python train.py --hop_length=160 --kernel_size=5 --muon_scale="original" --learning_rate=0.016
Rows from block 7, named by matrix and row number. Each number is 50 + 15 x the weight over the matrix's rms, rounded and kept within 0 to 99. All counts start at 0.
# weight_hh_l0: GRU recurrent weights (gates r, z, n stacked) (model.rnn.3.rnn.weight_hh_l0, 576x192), inputs 0-95
weight_hh_l0.393:61 39 44 54 58 56 47 67 37 00 48 42 33 34 65 57 32 36 52 30 60 44 44 31 53 50 39 40 58 37 36 36 67 19 69 19 66 67 34 52 34 46 97 32 43 48 58 99 91 35 56 35 73 36 48 59 35 62 51 27 22 39 42 59 29 64 50 68 40 58 41 37 58 10 26 48 45 77 77 22 51 53 32 25 41 22 43 55 53 60 62 59 39 72 18 79
weight_hh_l0.394:52 42 54 28 36 70 31 58 71 58 00 48 47 38 29 75 55 57 47 59 65 42 43 51 49 38 78 47 58 41 27 49 36 54 72 36 34 67 65 47 55 58 35 60 58 59 59 82 58 23 50 63 64 63 38 37 57 43 74 70 69 60 28 51 48 46 37 53 48 21 63 47 69 60 30 36 42 65 47 44 58 44 39 63 56 43 55 40 62 49 51 54 67 63 54 51
weight_hh_l0.395:41 39 47 44 66 55 60 44 50 66 57 10 33 47 50 49 56 46 42 41 71 56 47 37 19 36 44 38 39 24 52 56 42 43 43 50 57 34 52 47 29 51 48 35 52 48 52 50 48 50 65 65 48 44 33 44 43 59 52 44 54 66 45 45 56 52 51 53 51 45 45 53 66 73 46 45 58 54 45 70 66 27 22 53 49 56 62 31 39 48 42 49 83 34 56 49
weight_hh_l0.396:67 55 51 64 45 45 67 50 55 48 34 34 06 55 23 39 50 50 58 64 45 42 48 54 51 49 34 57 61 77 64 55 55 43 63 67 43 42 33 32 39 57 46 37 44 40 65 52 72 52 61 34 59 37 39 54 58 47 53 53 26 62 70 55 54 52 60 30 44 89 31 50 31 68 56 55 59 50 54 33 44 44 61 37 55 39 53 44 48 34 35 47 60 21 46 28
weight_hh_l0.397:28 59 48 49 26 71 80 47 55 47 70 72 50 14 80 24 40 66 32 57 39 59 56 48 46 73 36 48 63 50 41 39 46 54 59 58 24 36 73 45 58 56 58 54 33 46 55 51 55 60 30 55 52 47 52 19 51 57 51 55 34 29 62 20 46 60 35 48 74 78 69 48 30 66 58 35 44 59 39 64 34 34 77 58 67 67 55 65 52 64 58 37 74 49 46 31
weight_hh_l0.398:42 62 57 62 32 64 68 48 36 37 29 40 26 66 00 51 34 50 43 48 47 63 39 32 68 60 62 84 70 45 54 57 65 28 36 45 35 78 64 75 50 47 30 69 40 67 40 33 61 64 43 53 18 50 42 55 63 71 53 30 44 52 68 29 32 44 85 30 48 44 40 30 53 61 48 40 55 30 56 44 57 58 47 57 48 59 54 72 22 96 36 44 59 37 45 73
weight_hh_l0.399:74 72 74 26 56 40 27 56 30 47 58 60 32 65 65 00 52 47 46 55 66 56 69 72 26 11 49 68 56 22 33 61 55 40 60 73 36 42 44 52 59 55 60 50 34 71 38 43 42 33 41 52 63 51 41 54 68 73 52 14 60 37 45 31 04 56 45 76 39 72 63 56 41 36 71 38 69 53 64 41 66 48 53 49 60 77 17 60 56 42 56 58 41 53 81 54
weight_hh_l0.400:50 30 39 79 32 79 45 66 30 52 51 81 68 53 37 41 25 64 57 14 32 64 52 50 17 33 45 58 38 58 46 62 71 51 51 57 39 42 47 40 37 70 27 42 40 63 60 41 43 42 28 63 49 45 51 56 74 18 47 79 56 69 51 42 55 53 47 45 47 47 86 44 62 50 39 55 57 69 41 80 54 28 68 55 53 45 47 18 76 37 34 49 72 32 50 35
weight_hh_l0.401:79 64 55 58 65 63 64 50 45 44 41 71 45 49 48 47 45 16 33 41 46 86 55 31 29 24 34 32 02 54 35 51 49 61 37 37 38 43 60 42 54 53 48 41 55 54 52 40 36 58 38 53 78 30 24 35 59 59 54 19 54 67 72 46 28 42 28 41 81 38 37 70 55 60 56 53 79 25 64 48 64 46 46 34 52 49 59 38 78 56 59 47 44 29 40 56
weight_hh_l0.402:54 41 70 62 34 42 36 59 88 35 27 50 21 33 49 26 51 51 03 40 64 46 33 61 29 36 68 35 69 37 45 41 44 20 17 32 62 54 56 45 56 44 43 54 56 80 55 67 56 78 64 60 53 60 51 26 50 48 21 77 41 47 58 59 43 51 26 18 36 49 55 36 70 43 34 51 23 75 59 51 50 51 52 40 31 69 65 29 48 42 73 72 46 49 45 76
weight_hh_l0.403:34 52 85 54 25 39 63 57 45 57 90 59 30 50 48 35 42 53 47 34 59 49 70 67 75 50 49 39 48 19 41 78 52 62 50 41 56 41 48 73 54 73 46 25 41 55 32 48 10 52 54 64 45 49 37 76 47 48 34 37 28 30 41 80 18 34 44 32 50 36 65 37 50 65 19 48 13 59 31 45 29 66 51 70 60 45 54 27 65 48 29 59 71 54 46 37
weight_hh_l0.404:52 28 49 89 54 41 56 09 52 75 50 41 71 44 41 43 49 45 49 36 00 57 34 60 46 31 41 52 55 38 54 56 23 52 62 33 30 31 57 38 47 58 47 47 55 43 58 76 61 56 11 33 50 64 50 39 58 33 37 69 39 38 67 51 56 59 40 55 61 38 55 63 41 55 54 58 53 09 40 73 62 60 39 64 52 40 70 41 40 59 50 51 23 56 30 43
weight_hh_l0.405:55 46 50 39 75 58 63 41 56 47 27 76 42 71 42 60 58 68 57 88 82 00 35 40 39 47 63 71 35 73 58 45 60 46 22 41 36 53 50 48 51 37 81 45 69 47 20 34 40 24 48 64 64 47 20 61 76 23 63 31 55 19 35 39 32 71 42 42 42 53 32 46 38 46 27 47 36 23 15 49 44 70 63 49 38 57 55 52 49 57 48 43 39 47 77 48
weight_hh_l0.406:36 42 70 35 39 39 52 65 31 57 38 68 59 65 45 58 58 35 31 75 61 36 02 54 53 52 62 64 42 77 34 52 59 54 45 66 46 48 43 17 70 50 22 64 49 53 31 49 32 67 27 61 52 35 33 48 74 55 50 21 34 55 25 40 57 61 40 48 32 61 17 58 40 63 60 63 58 38 65 41 36 72 51 56 68 54 55 46 60 53 42 39 45 46 22 52
weight_hh_l0.407:49 56 51 61 44 74 41 41 21 61 23 64 51 55 47 06 51 52 83 66 38 23 61 29 36 60 56 81 47 73 23 45 53 58 57 61 21 48 37 23 38 55 49 66 52 82 53 75 36 58 43 55 25 49 63 59 48 50 35 53 41 29 45 48 47 62 64 65 24 52 61 44 37 60 69 49 57 53 57 46 68 28 65 31 74 40 46 51 63 55 42 50 57 29 54 22
weight_hh_l0.408:48 48 20 31 46 72 15 25 45 74 26 62 60 57 56 45 35 45 73 28 70 75 44 73 29 57 34 50 38 41 39 73 59 47 45 53 59 60 56 54 50 50 49 83 47 32 57 55 75 41 53 73 62 14 64 66 27 55 81 49 38 51 48 51 59 50 42 72 47 74 40 64 29 67 70 39 56 08 71 85 33 68 62 41 51 44 43 38 94 80 45 48 18 56 30 39
weight_hh_l0.409:67 48 72 37 45 51 70 55 85 81 41 49 69 57 62 44 27 48 22 68 48 26 41 42 44 11 65 46 68 47 45 64 51 67 76 50 59 79 55 58 77 38 82 45 53 78 33 42 68 22 85 27 43 43 50 54 57 31 45 30 38 22 32 58 88 17 47 44 55 44 38 57 65 31 41 49 57 63 59 71 67 39 21 42 62 32 54 62 60 65 46 61 27 43 31 58
weight_hh_l0.410:67 38 52 36 48 40 46 59 49 53 51 38 68 47 37 40 33 44 45 55 68 31 41 35 45 50 00 42 56 34 19 32 62 59 49 28 42 58 45 51 50 68 68 69 51 62 64 59 52 42 35 72 45 53 46 44 34 43 37 33 64 53 38 66 32 69 66 70 38 62 49 28 56 37 59 31 63 51 40 52 81 33 43 50 51 73 55 45 61 46 63 34 74 44 68 64
weight_hh_l0.411:47 49 42 29 47 56 27 24 39 47 74 82 12 58 74 47 69 47 35 52 66 43 67 58 53 68 70 02 48 23 89 41 40 34 49 55 25 49 42 81 81 59 62 42 70 61 66 36 56 58 40 50 32 37 33 44 43 37 32 53 49 40 49 65 51 53 64 77 54 61 40 68 49 53 83 47 37 38 33 62 64 47 38 23 71 50 63 32 45 46 79 50 27 56 39 79
weight_hh_l0.412:44 45 47 69 82 52 42 62 69 64 44 49 26 39 60 37 38 21 24 42 38 60 58 39 34 81 63 78 27 49 28 68 71 65 33 76 53 24 34 71 62 64 48 40 56 22 52 36 59 56 49 54 43 45 61 77 50 38 39 49 43 46 50 78 39 54 56 34 45 56 45 77 64 54 69 53 31 16 54 66 62 51 30 32 62 61 51 41 76 45 48 45 70 60 70 62
weight_hh_l0.413:52 45 38 70 47 62 70 53 68 74 55 73 55 53 57 42 41 38 73 51 29 51 46 45 48 70 46 41 41 00 67 80 46 56 62 68 34 41 57 71 61 52 60 65 44 29 48 54 44 56 49 57 65 33 43 70 63 34 72 70 43 50 69 15 55 37 51 26 43 73 44 57 44 38 32 45 67 70 46 30 45 72 01 49 46 94 31 95 33 37 79 28 32 54 45 65
weight_hh_l0.414:61 47 60 33 44 63 75 30 55 26 59 44 49 46 42 33 59 42 72 37 47 40 19 37 31 35 32 41 45 33 08 43 39 68 43 47 69 56 50 55 35 73 61 51 41 27 22 60 53 35 73 41 70 67 54 35 63 43 65 55 51 69 69 31 50 57 59 36 56 45 52 33 68 36 65 49 60 73 22 67 52 51 43 42 41 40 65 59 50 46 54 30 34 42 41 55
weight_hh_l0.415:51 31 62 52 60 21 56 49 54 31 44 73 39 48 48 64 80 58 60 68 52 43 63 55 57 28 42 18 42 67 34 26 85 30 40 39 45 37 54 42 55 37 36 53 58 47 50 58 28 46 33 13 44 60 43 57 63 50 37 36 48 51 47 51 91 54 62 27 73 53 68 55 48 53 43 28 54 68 68 67 65 35 49 53 30 77 59 51 45 43 46 28 56 52 58 55
weight_hh_l0.416:48 43 72 38 57 26 50 55 46 52 72 49 76 57 50 59 58 37 99 57 52 47 46 69 78 65 63 80 43 66 46 30 13 36 52 51 25 60 46 55 59 55 29 26 57 78 34 52 43 37 38 04 54 09 26 63 67 44 51 40 54 66 50 62 50 54 55 76 46 56 62 48 61 42 59 32 47 58 36 24 59 62 81 35 45 59 55 39 59 36 84 42 34 47 30 32
weight_hh_l0.417:47 36 44 55 55 44 66 19 70 76 47 33 30 28 84 44 41 48 56 42 77 39 60 47 38 65 20 40 58 48 35 34 52 15 72 65 77 54 51 39 76 43 61 70 36 69 48 58 80 40 58 21 33 64 50 41 35 44 53 49 50 48 74 31 47 51 56 50 70 18 31 58 50 45 56 55 52 39 37 40 45 46 79 45 20 47 20 64 39 65 52 17 30 61 57 63
weight_hh_l0.418:61 37 75 50 70 48 56 87 59 74 62 61 52 55 45 64 27 69 50 31 62 51 66 35 68 55 79 45 62 46 52 49 58 62 00 35 67 53 40 43 55 42 43 51 23 18 24 41 45 34 61 38 53 75 52 69 47 43 54 42 62 82 53 34 79 37 41 61 71 44 33 49 54 51 44 31 64 40 65 66 80 56 66 49 55 38 43 74 55 60 65 85 37 56 49 68
weight_hh_l0.419:69 54 51 41 40 39 65 50 34 59 67 58 46 59 36 54 52 70 30 36 38 57 55 52 59 53 68 63 67 49 37 49 68 58 47 00 25 54 47 62 47 50 21 47 33 63 62 42 44 42 65 84 29 57 43 53 32 35 38 54 49 56 61 62 47 55 72 52 62 46 47 66 42 73 52 58 52 58 52 70 52 63 54 41 36 45 54 52 66 19 46 26 19 32 52 64
weight_hh_l0.420:62 74 52 15 53 70 49 31 73 29 59 41 47 57 48 65 40 56 63 54 26 33 54 47 59 46 34 75 30 30 54 29 47 42 40 62 11 70 60 54 70 56 63 53 47 31 47 59 50 54 38 53 54 74 61 54 45 50 74 37 35 64 39 44 64 70 83 30 38 38 73 52 58 47 42 54 42 60 54 51 57 26 27 26 55 60 59 52 44 55 33 52 61 67 83 40
weight_hh_l0.421:39 43 60 41 52 74 60 44 36 62 61 57 56 50 55 44 30 36 51 41 60 52 57 28 52 54 58 60 50 55 28 52 55 59 82 55 82 00 47 53 66 57 26 77 66 46 47 63 52 41 32 43 51 40 32 42 82 56 48 33 68 46 47 75 66 42 52 71 74 38 52 38 58 23 79 31 31 62 61 83 77 84 61 78 58 34 57 81 73 43 43 67 36 53 25 50
weight_hh_l0.422:54 83 57 51 51 41 35 99 42 67 41 46 61 28 84 27 48 71 71 23 67 27 54 51 56 70 60 44 42 34 66 28 85 60 51 58 47 68 00 31 42 52 64 65 33 44 68 49 61 51 34 51 47 51 57 53 40 45 37 62 43 46 72 37 48 48 38 33 50 56 40 38 41 70 56 62 43 47 50 47 23 42 53 59 80 32 52 74 42 62 58 38 34 57 33 78
weight_hh_l0.423:67 72 51 35 60 58 31 61 30 63 37 18 68 48 47 56 44 67 56 31 63 61 69 28 73 40 68 60 41 61 53 71 25 72 59 60 49 60 63 00 51 48 31 37 49 53 65 63 55 50 51 84 57 33 62 36 46 56 59 57 54 76 27 51 41 81 49 70 60 51 66 33 48 51 42 47 39 57 53 57 48 54 72 60 36 75 63 46 49 70 29 43 44 59 46 62
weight_hh_l0.424:58 35 47 66 58 48 53 16 79 48 50 76 28 35 48 58 28 40 80 68 67 68 26 52 62 50 70 70 44 26 50 50 51 70 40 41 73 42 44 52 00 59 84 39 38 44 40 63 40 44 61 37 59 32 56 37 68 50 36 36 33 60 41 30 51 34 69 69 63 44 76 32 58 61 29 75 57 59 34 83 91 42 29 33 32 63 40 29 39 33 71 65 51 44 48 26
weight_hh_l0.425:25 53 62 63 66 79 80 51 48 65 42 57 41 52 45 57 69 47 36 64 25 56 74 92 58 69 64 33 53 57 60 37 49 35 60 38 55 46 57 70 60 01 64 11 53 43 60 73 41 09 34 51 78 09 55 52 44 70 58 32 58 56 39 55 34 36 40 58 41 65 43 51 39 37 11 56 65 45 36 52 71 78 47 59 30 48 40 20 45 42 40 89 65 33 49 49
weight_hh_l0.426:69 53 48 54 78 26 50 73 51 35 48 28 40 37 53 46 13 15 41 71 39 21 45 50 71 42 56 49 42 50 51 44 29 55 56 57 70 45 65 30 30 55 09 39 66 55 47 22 61 48 40 42 57 68 51 58 73 20 43 39 55 14 61 43 51 60 61 47 47 53 44 30 57 71 24 48 68 46 31 30 37 71 51 69 54 73 68 41 51 46 72 73 48 46 37 26